Rows from block 9 of a small multi-label image tagger, named by matrix and row number. Rows with one number belong to one neuron. Each number is 128 + 24 x the weight over its row's rms, rounded and kept within 0 to 255. All counts start at 0. Numbers have three digits each.
After each neuron's rows are labels from the 100 images, of 14976, where the neuron reaches its highest value: "peak on" is the class under the peak. Only what is clearly more common there than usual is listed. The data: scattered letters and digits in many colours.
# fc1: MLP up (model.blocks.9.mlp.fc1.weight, 960x160), inputs 0-79
# fc2: MLP down (model.blocks.9.mlp.fc2.weight, 160x960, transposed), outputs 0-79

fc1.630:113132071102112060108140102104137150127149114171094201185136166105156141168130126115079087128135152124096107130120113166096130161103140118128140135139115130098163104100140154134088124161146093130134103136143123122152133109092090146131143117
fc2.630:100101074118133063126116103097124093166120165157152165119068151125165123126170129163137079140149096151141125126135127141123073164120131178119124109144096122117179123123193132138129112154136107116145122171108155107139166180093106126104145125
peak on: 9

fc1.372:101134115142118098141124116132147124161153095145083154147090152083178114160125091113111139087144145146131132116156094129081115129159114137101104143128168117110164098151139133167093149106111114117111094123142111140140149133070118169136115125
fc2.372:136134143123095142154119145111131125149076135108129116144115123073113131153125116127121125113117138114099115118116159115149112131130097162108142167094146135165106110132149098124131128121136197147079136126150127146110128145162140132138142185
peak on: X

fc1.220:115125121109124079102122126119143148121168106148115162179138134135132121167106112134141088127131130124073122129128114150089172137100150124119161140151088084090152127131121152147089129147164124104158085132103105090128095099109097147132136130
fc2.220:150143113105102140161108093081118133110117154153167161162133149085134145148087111166141088164120155112096141103168125126123136165080147121124172120126126090143159125122109094140106136150164173140117170114127095116139141167119103093118140174
peak on: B

fc1.658:121158139136145139138099133118140115097155083116104138134124120075138120152157111150117141094132117130122153124135121142110147161166122085129082159095172127140105122118128134169099156111084139122148127101160100171110122104124129160090131164
fc2.658:135125079128132103145127116120152112139123120173099119136124131110185128135123110128125122108126137090175132146133116137018065144154111142121154135147115123142192055167109142145114136119104138074129153107147121103148142141083050138126108145
peak on: X

fc1.329:139145115155130084135142109138156139117134122145110145170100138118123176163080130152088101123100161121097128157123108139108160146100114125133085155118101093119130107160097106148123128161168075090146106134154095093165176142098118116146132134
fc2.329:131115166156128145160131174162142088127136091083101090093165113156105118082143159121143164095144120137160137158123139115161127100165109090158097136135145154119093163149119163139142136066095134097128129111119108166096133131152140156122089152
peak on: A

fc1.434:137126111086123132144130101153117145096128127132131161181153131121134169137105135089095140131129143121118101133117105145132140143123147119135073148127141104109089146134114116129123123175120107114121116132126116132158151132091132126160101094
fc2.434:141136160174123142133101189145186108146137082112123073087127089174112124093091140174145156097101108093145113138116149094141140091143075137132108106132132142134128122171115106152130093090103145116146101063128122127108127113177137123109114147
peak on: N

fc1.170:127150117125150107127159178105156152137131104148122142114138153166189110146166146123137121104147152130119130162143116129101097120164132113118169121167104142113162148089143123177105138108122101095139113111133118103085102131098073150138125101
fc2.170:101108119133125085158145132114151133170130125113142113133137151140120103113133158144190096144153120123137139086143122113135087158136159116125114117145140144104140136134172145138104141169117121084133090116076112105132149162100107142086090151
peak on: U

fc1.62:135140105136129098109171128129182154101133097159104147142134142112149147171115138115092102110115155108091097153120115147117148135112132121123125155117095167115142108136109142141104112148164067119132106126174119103139122103101121138174151110
fc2.62:120120125129149160141122168162116127154120113101092102132122123132146113131157129093110168115139114165133151153078118090130134078170120161114100156113146132122145138157141165155098134087099085106099125144151158146116089132088156134129116145
peak on: 4

fc1.524:101122111118123116154131118136157118126176069143107159147149158115148118119113090130117130066164134121143149155154076144115129136137115073163104120129137093101159106137116153174116147116135111094124134137157094133112130134116101175121112109
fc2.524:121130174199103121189117173163171111165110121088110093112102132133093131134104133126087111148113095134108104113118123120159161116134088145130129167117133099105088139155101113122138127092140126122113123146121130112121157182167160127165117165
peak on: K

fc1.178:154148094133101100125157113121168150096142102155101146151118166085142157173106093114078111120104142108111112134135113146103135148103118132121124155142098132117145096147100142121133114143151090132129107121156127112166135118091113139156156119
fc2.178:109112147143141156123125178160125099166114101074100093107146111162123100104162148102141170126153103167147141148092138085124130073171124131147110134139148155114124170168142166147129134086091084096105133134129148143094100133096143142117111141
peak on: P

fc1.529:129140148131135127115136166130141120105134117103129139115148125122133122126129146133173113118159135143107142136132109133135214098132118082143141101153131150119082199135111143120124159113153125139129116149124099153044116114127128136146141105
fc2.529:100096153115111105144127120104100126121137168156170100125137106132102107119148116110093093124128110063114147121133100156165104137072135132132146061106132135156137045102138161120099156132152161132142175142110109139124135134160146127120130183
peak on: 2

fc1.289:140106120121133145138143098153111132117118125140102148171134146099174103127167115071097142128146109150142102115116096151090131124166151099144151146091142131102125143122113147148105120110103113130136157147121125140112139147120148124152119099
fc2.289:116087145133159105151150164158097138170098133077122086123147107191139139123123153105174137085102128166141120129118142136129161101144115126155137133135126129121112154146160117086167138175101085106133107106121155095090143170143155113126119135
peak on: 3

fc1.126:169129063121123126160169123137125149125168093141111140133129183110132142133121123142085113116106139105112122147119106163094125175138093070160075173127119157132120139113126160115121113140112124077138134133147087109143147140082110153127137125
fc2.126:134130153154121137147172163141158132105098063116117111122182107126118100101131168097139145123161162127130118142115147129102140102130143104159129121119123165110099146105115142135127120072140125166089140110106098162059136129137130157129142129
peak on: M

fc1.698:164161133160132118152165123115156138094151106147073124132162153103113123150123079115110134105103132101147121130111117150092159125131104122125146139128104119150112104159073163109117116100142110117126103105173121116143139129103121128131139147
fc2.698:112088151160171097151134192123147127158095121115131108099154137158145129111168180107167127129158107156129128114139140122133093119157136111171109127171128175116127165111161141134123139125107099106137086134103134118109128096079129123117120114
peak on: 4

fc1.356:101119095119118108157138122121143127155170081153110156141133172129173123118126100125120131077165133120153132137146085155084126135145109070149104141159137127090171103137128154147110130112120111110120138127134099131113151144097084189119118096
fc2.356:126119185155113144143111174161166098159135117097095105113116113114087135127110146133092137136109130122114098140144149105129183117142088127139116201119142114129088141149088115099143124079141132138105138143161125124119116146164149129168130159
peak on: X

fc1.411:140144126148162132124136123161151120087124115113126124107161089078121151158073103117099155093119163113121152149113112118131179103128118135102147122101114124126087100168100102151139152130160110132129109111162110137134084128102153134166139110
fc2.411:109116092149127112157130129126098188153110145195128113142135134148154119151139109083076118121114151095130133133118142132120083126130142181091156099132095119163179049118155135172104130156138122120154098104143154095160116118135126073138132130
peak on: 4

fc1.295:123153125101090146157152117085133153100124130160133135156130177097137127119139103103129122133139149103097089130149111138115141166111114107126141120120113135133115131107116161104134080152154165150090101117126135129141138113149072122096156112
fc2.295:128113125108124106155140114120126169114115118138153157106117166117131136129150131070124112138138144120133094108169110126132114159119126108103106128129135171129132137110141137111152097143132126163116116115110130137132134094109121146119115096
peak on: W

fc1.251:149150136138136139142175123136122154111126090144052147153165176104140118125153127095084120129127142115123110133107122141100176126147126084140144144084131154113105118120088173131063115098133095127113150114151126138117142159110135134149125149
fc2.251:098065120134166079129141171122105148185108122128105133121131150157167132133175162105151118116148132167118092114136112153095114130160139138155151142193122146090154141112175124110117121144111083118126083142119161087116128110074125136132134082
peak on: 3

fc1.433:104120106112120107155127143144168110127172079127121163152149152137148122119110113130112122082174126129140161149162067122130128122150115072150094116142129102108142114131114163163125145137144117095138111152143103134114118114134095177141120100
fc2.433:118135159203096121162117151160171104180105113108085128112130152116124117124119127117065085148137110129109099122136117105151157131147105125116158148103123095094109121149101145148105124090156118113110147150136131106106144164162155134160117149
peak on: K

fc1.396:090157145145076155128132148181138093156131131117132120108118123110143075125118148140075081132158114156133153149135124113109079181204128139129165116160115093126107109160136151133147137116126134132139120121146123117126116138149108141158164106
fc2.396:124123169079129137142127133102092126103132149099142150146122121108114176138131124094217161138107119125134125105160119119156142097137113082119074115114164166114122156152137123126124122145095131130122103133115134166118120131079150113135130129
peak on: Y

fc1.761:126134115123152116119125106142130148127152105126091148187131121132124155153079145130095160091110166120077134148114116151132179138099140102132106146114123113117118112136111099168110152171156091088153140134140075111140161099124118127158106114
fc2.761:140113149171146117201146159136170121111133102108144085096146117144102197102101136140151160090117147064139119157142137114165136096113085107129091124125112131121100115147122105135141110110129134112136116102114096130140142155142135115145100130
peak on: A

fc1.187:133154130136096128129155139094181162117146076168120133130140168113130106161129109116070101072143170090102108124141113143131115142128125130113156112150108145140135074113114142138100111130166118142094107102155124130122144105123086137149141131
fc2.187:097124138165114119142125173126163098169108099111091118112146144136159086102167155103126143108174107147135134103126133104127086112169130127134113104132139171114145121134151200159106134102117154097105133136110129139099151127112127166107122170
peak on: Q

fc1.238:143144093137112094127165116127190142106127108160113146142112153106149157175105099115102106110110141110121110142136116127102126139106116136103114158142092132122144104143119132146136113158161083116140091131160128102164127130085120131161150108
fc2.238:130127136143145170125122168167115105147114102086089097111148111147131107110153136092123187116143108162148143149096133089120137066172118135133117145127153157122118163166119171146127135076088093106102148122143146151103095137104153136132107144
peak on: 4

fc1.673:084126074138107099130107156111152135162169090133123167100122153147161106152160114141103121108159129136122141134173109136118100142186118119113143148172119097113167106124151157158122124125111148096149084101127128097133100107126063178116113098
fc2.673:130131137128165131129132167134125134149079132091146109112127105129159112124156166140170164101150139116101126101117160111106147103137136128149185111146153170144102156128166141101151145146109167111131125091106111115100160124108104096132114163
peak on: Y

fc1.635:105180143130131153141112127101161126117156070127112147139131126082155114145144105150140142064150128135133148134154113130102146143161108076137100116124151110130114126143118127175118150102090130135139105102169090173092126117101112160086137154
fc2.635:136137098139130115150143126103140129128108122180104121134127146098168121129137130127106115112144140097151140135126136135020038158151101146131159138153111136142176056119121147128110132109120147098113151128129123122133158126080039137107139144
peak on: X

fc1.257:135126105113158069148161115141147142125149117133134142116149125139152156154109102101151123113104145105131142129160115144107159109108127125122163137153089123116126109170134104144134125176156118123138103127126114103124111143094126147170127080
fc2.257:147173116091100161093143136109112127134115140124087160155135151090149120144159108115095143136125149142087113159139139099119172094153117112132158131118112124150133163131117159146111110125139113123104115128184150120129104135116122095115156153
peak on: V

fc1.112:104128067117105059126157093096148141123152106177102188190137151102140141155126115119077107139131156117111107125113119156095134166095136122124122146138108126087152091100121156122085115153161091136119122149127131125160137122096082174132154112
fc2.112:109085074118122065139118107099146091151132143131160162106083168134151130126193149160143067129142093143151112135131127125131080159115128156153115111137104140120175125120194154133151101170132113120144123142114140121127162160106107132096143131
peak on: 8

fc1.490:102118104123122099158133148136170105130179088120115165145150152145145121114117117137106130076173125131146162150162066124121127133151105077158092115140125100110144110129120159156124146135132108082139116145152112116113126128121087171131120105
fc2.490:117149157194097128166115150151170098169113116113089124119134140117113113120121121120053102152130119135117103125127127097151157131134100128113134161099120105098100125140094139152104124072154104119094138155139137109116141174171145135142126154
peak on: K; X

fc1.361:135130133146172101151101130127133138165159115105118125117151141179125112121123133168143143094120109115113176116131108145148126129129119101142127134144115113132124122154128123155117164134112139031165112106122092091131154126162091134108062162
fc2.361:137168101109118169120151128098147147098161084141129132170124106094181137141158105111144170117146157093121110152108147132059151132134138147096161124126125108102153122108116111182099107121108136131115126112147143120133115154088061164119121136
peak on: X

fc1.525:123131126107134089128193134117181142117129105156123144143137121153142148145106152121114119109130165099097116165130131119093159108110113108116127155119080145107133115113127114153119118187185073110117113144142109096124124135079106129157145091
fc2.525:165145122134156161147111152166129131150133105097104102112134130120139114109131117119116163109119121130157179130117129098113131086157116131119114154098171130152127131159118165143100156072083132100115177105150121153121112131110168130160075164
peak on: 4

fc1.135:124153126102090145157153119087132154100124130159133136155131177096139125118140104101130120134140149106098087129151111137116139165112115106125140120118115135134115133106116159104133078152152166152089100118125136128139138115147073123097156112
fc2.135:128113125108124106156140113120125169114115120140152158108117166116132136128150130070125114137138145120132092109169109126132114160120126109101106128130134171129132138110141137112153096142133124162116113115110131136133134095108120146117114095
peak on: W

fc1.212:143132100078135133129161151118143175129185053148107172148158171135158139124134135127108128090127142119094133149144096168122154122133108062155118147131118149106125157107121144132115120132145123103135120118132079109112101103112106187129126114
fc2.212:146133152145119125133148150130157139135108064101127172164183120076128104171137136125130106104099143125083138124142099133132189103108143114124172136109120114139113175079127139145127141109169129144139111101151095126091104149147129154136142122
peak on: M

fc1.565:125137120165130125130134096121139141121159106136122118143096125115106129152072102166108145101108177112081142151113104147122163150111104135126116133115126080125125106154117074150127157161152130091115121116147051098152169137125114126120100129
fc2.565:123105139181135098186162178136137128156109103112116122098128157164132153103162160078142130102149137142148091114158141115148097108154107124155100129130111158104117121115147157104145100104115147146106121125096138117109151114128135146143122125
peak on: K

fc1.225:140150107139118118106163131120170158109126096159108149141131148121156145170107140110086114111118150107082098144120115143119144138121117113120139160124096172111142114143096131148109109152156061112123114123159128096140131106092116128172144116
fc2.225:117122126142161140132110178162122133171132112097095100121121121156139105120151131108117174117139109171139155147077126101129132075166121157116101154128148141109145140162139152156105141086093056094112133146138155131110096136088153144128111138
peak on: 4

fc1.311:123159138136149138136092126121139112094150087115107135131116113071136125157150111156114141095126113132121156122131125138114147163162123090126082157096171132141099123123125130169107159112081137122151126101157101168118124102124129160093132166
fc2.311:141125078126134105143126104126149109134130123168105117138123128104187132137118105133120115114119134090181137149131113138021069141153112144121150129144114120146193056174107143143118137121104138079132156099145115106151138144081054138126108145
peak on: X

fc1.268:132139108130141139112139115133155147117155101140108138184090130098121125160096109159091167100113182119052147154114121133125169124113138123107099146088110098121111124107118092171122154165161129091140118120151072097157152121134111122131104120
fc2.268:130111151197145103183155171132165121151116117108139099073128154144124179102110144102166134106137140104146115097175146083140122096144101113140100112134109138114119115148130144100140106124124146127113127111099117106135144123109138120155109116
peak on: A

fc1.143:104142119129112127162155143091148150149157070166103162122146186114145085134177111130100115090162151101147112128128109151110102152168124105144134124158128141126143087100134161147081115100134137126111103113153119126097129127115083160093134140
fc2.143:110105075134137119133152094087097152144101120183132145124143143141143109126177133125166146114150149113136100140117142143090087141125132142129176103132096143110179095128145154156119096123136129109118140132130161089118146155114093120098131133
peak on: S

fc1.501:097107104136127075111124120139152119141146124167056143174104154118187112158130119119075105137118149148107102125146102127107141129136145132099134141107108134102155093116124173150083132175159095112152141142164142104154126115136117136146139091
fc2.501:117132105126111121140130075111100119134131171151080173176083177105131128145146103122080087147108144138109112126130106139118123151147124155116106134095107099150142104122132136127104110122142149144087123168168162116160139143169148127136159155
peak on: 9

fc1.260:091118097123115113157131108124152118127177083144100157164147155131163116123110088134121132072164126136146145155157067137112138129135100085153101118151131094098150119144116152163127144122138108094125117147158087124113135136113083175116119112
fc2.260:126126158190116114166124161157161121170114105092096109121109125134099125131119142130098122155114105129085091127107132121161183108142093129130137173130125118104097159152099116127134112089150088127112105145133143104103140164169169129159132164
peak on: K

fc1.358:087124098110115117152133099114140117129172093153090158173149147129161112127115081127123152065158130135144130147151068131113143116117110088141105119141121107091155118147112148161125137116156100099120112157153096115104133139095086162114121116
fc2.358:116119160169110141152117160155160123169087113099098112157125102125106126139117140114134160146124117140068074138122140118161197103129107128127148171125128104104100187158102101138145119099153105126110107152139138101087114153181149116155128167
peak on: X

fc1.202:112126122141122138129134143154131110155126115127101131131110180117177114136148119103098135110170109150140105129137049130102142123161144061157122134121137132091149133127099162141103119094096102116138136129137121137116130140119142122148114104
fc2.202:137145115121124121119132091124115133135204069119113113157144103150103101134131092141142141120094115098125129100129151114148149136119149114101116130117141084118121118117126128140104131164107119106160117121126154128101102159159145206108102178
peak on: 3

fc1.209:139117100080137126138153146121131163145176066150110167144145171145178144127129128128114123093123141124117133152156088165117148125138092045159105150143118148107137157126126140136117122128133109098134123137139075106117119118098089175138123105
fc2.209:160147156169130119159144157110171141132107050122118151136174116103124117156126139121139122106085128120109137133133109132128163096112113117117144151111111126129114145118101118150132131079171122140134110102149086129081105145148149164132139144
peak on: M

fc1.412:113135111121121127156137113118149130137170057144124166129150156096153122122122105127131127059155136100142142151160086147101141143125110056169125125124140108099154100136109141177115145111128114114127135123140081140100131133104105176121110113
fc2.412:124126183171119117190115184153187095149110126069119086114119104139087133125100137135113150129122097145114136126129118124168166100126091154131100165112141103107074155139105092124147153094132134109122131154117116131108142179143140138158112146
peak on: K; X

fc1.250:123154126103089145158152117085132153099124130161133135156131177097138126119138103102129121132139149104096088130148110137115140165111114107125140120120114134134116132106116160104133079152154166151090100117126135128141138114146073123096155112
fc2.250:128114124108124105156139114120127169114114118138152158107118166117132136128149130071124112137139144119133093109170110126132114159119126108102106128129135171129133136110141136111154096142131125162116115116110130136133135094109120145117114096
peak on: W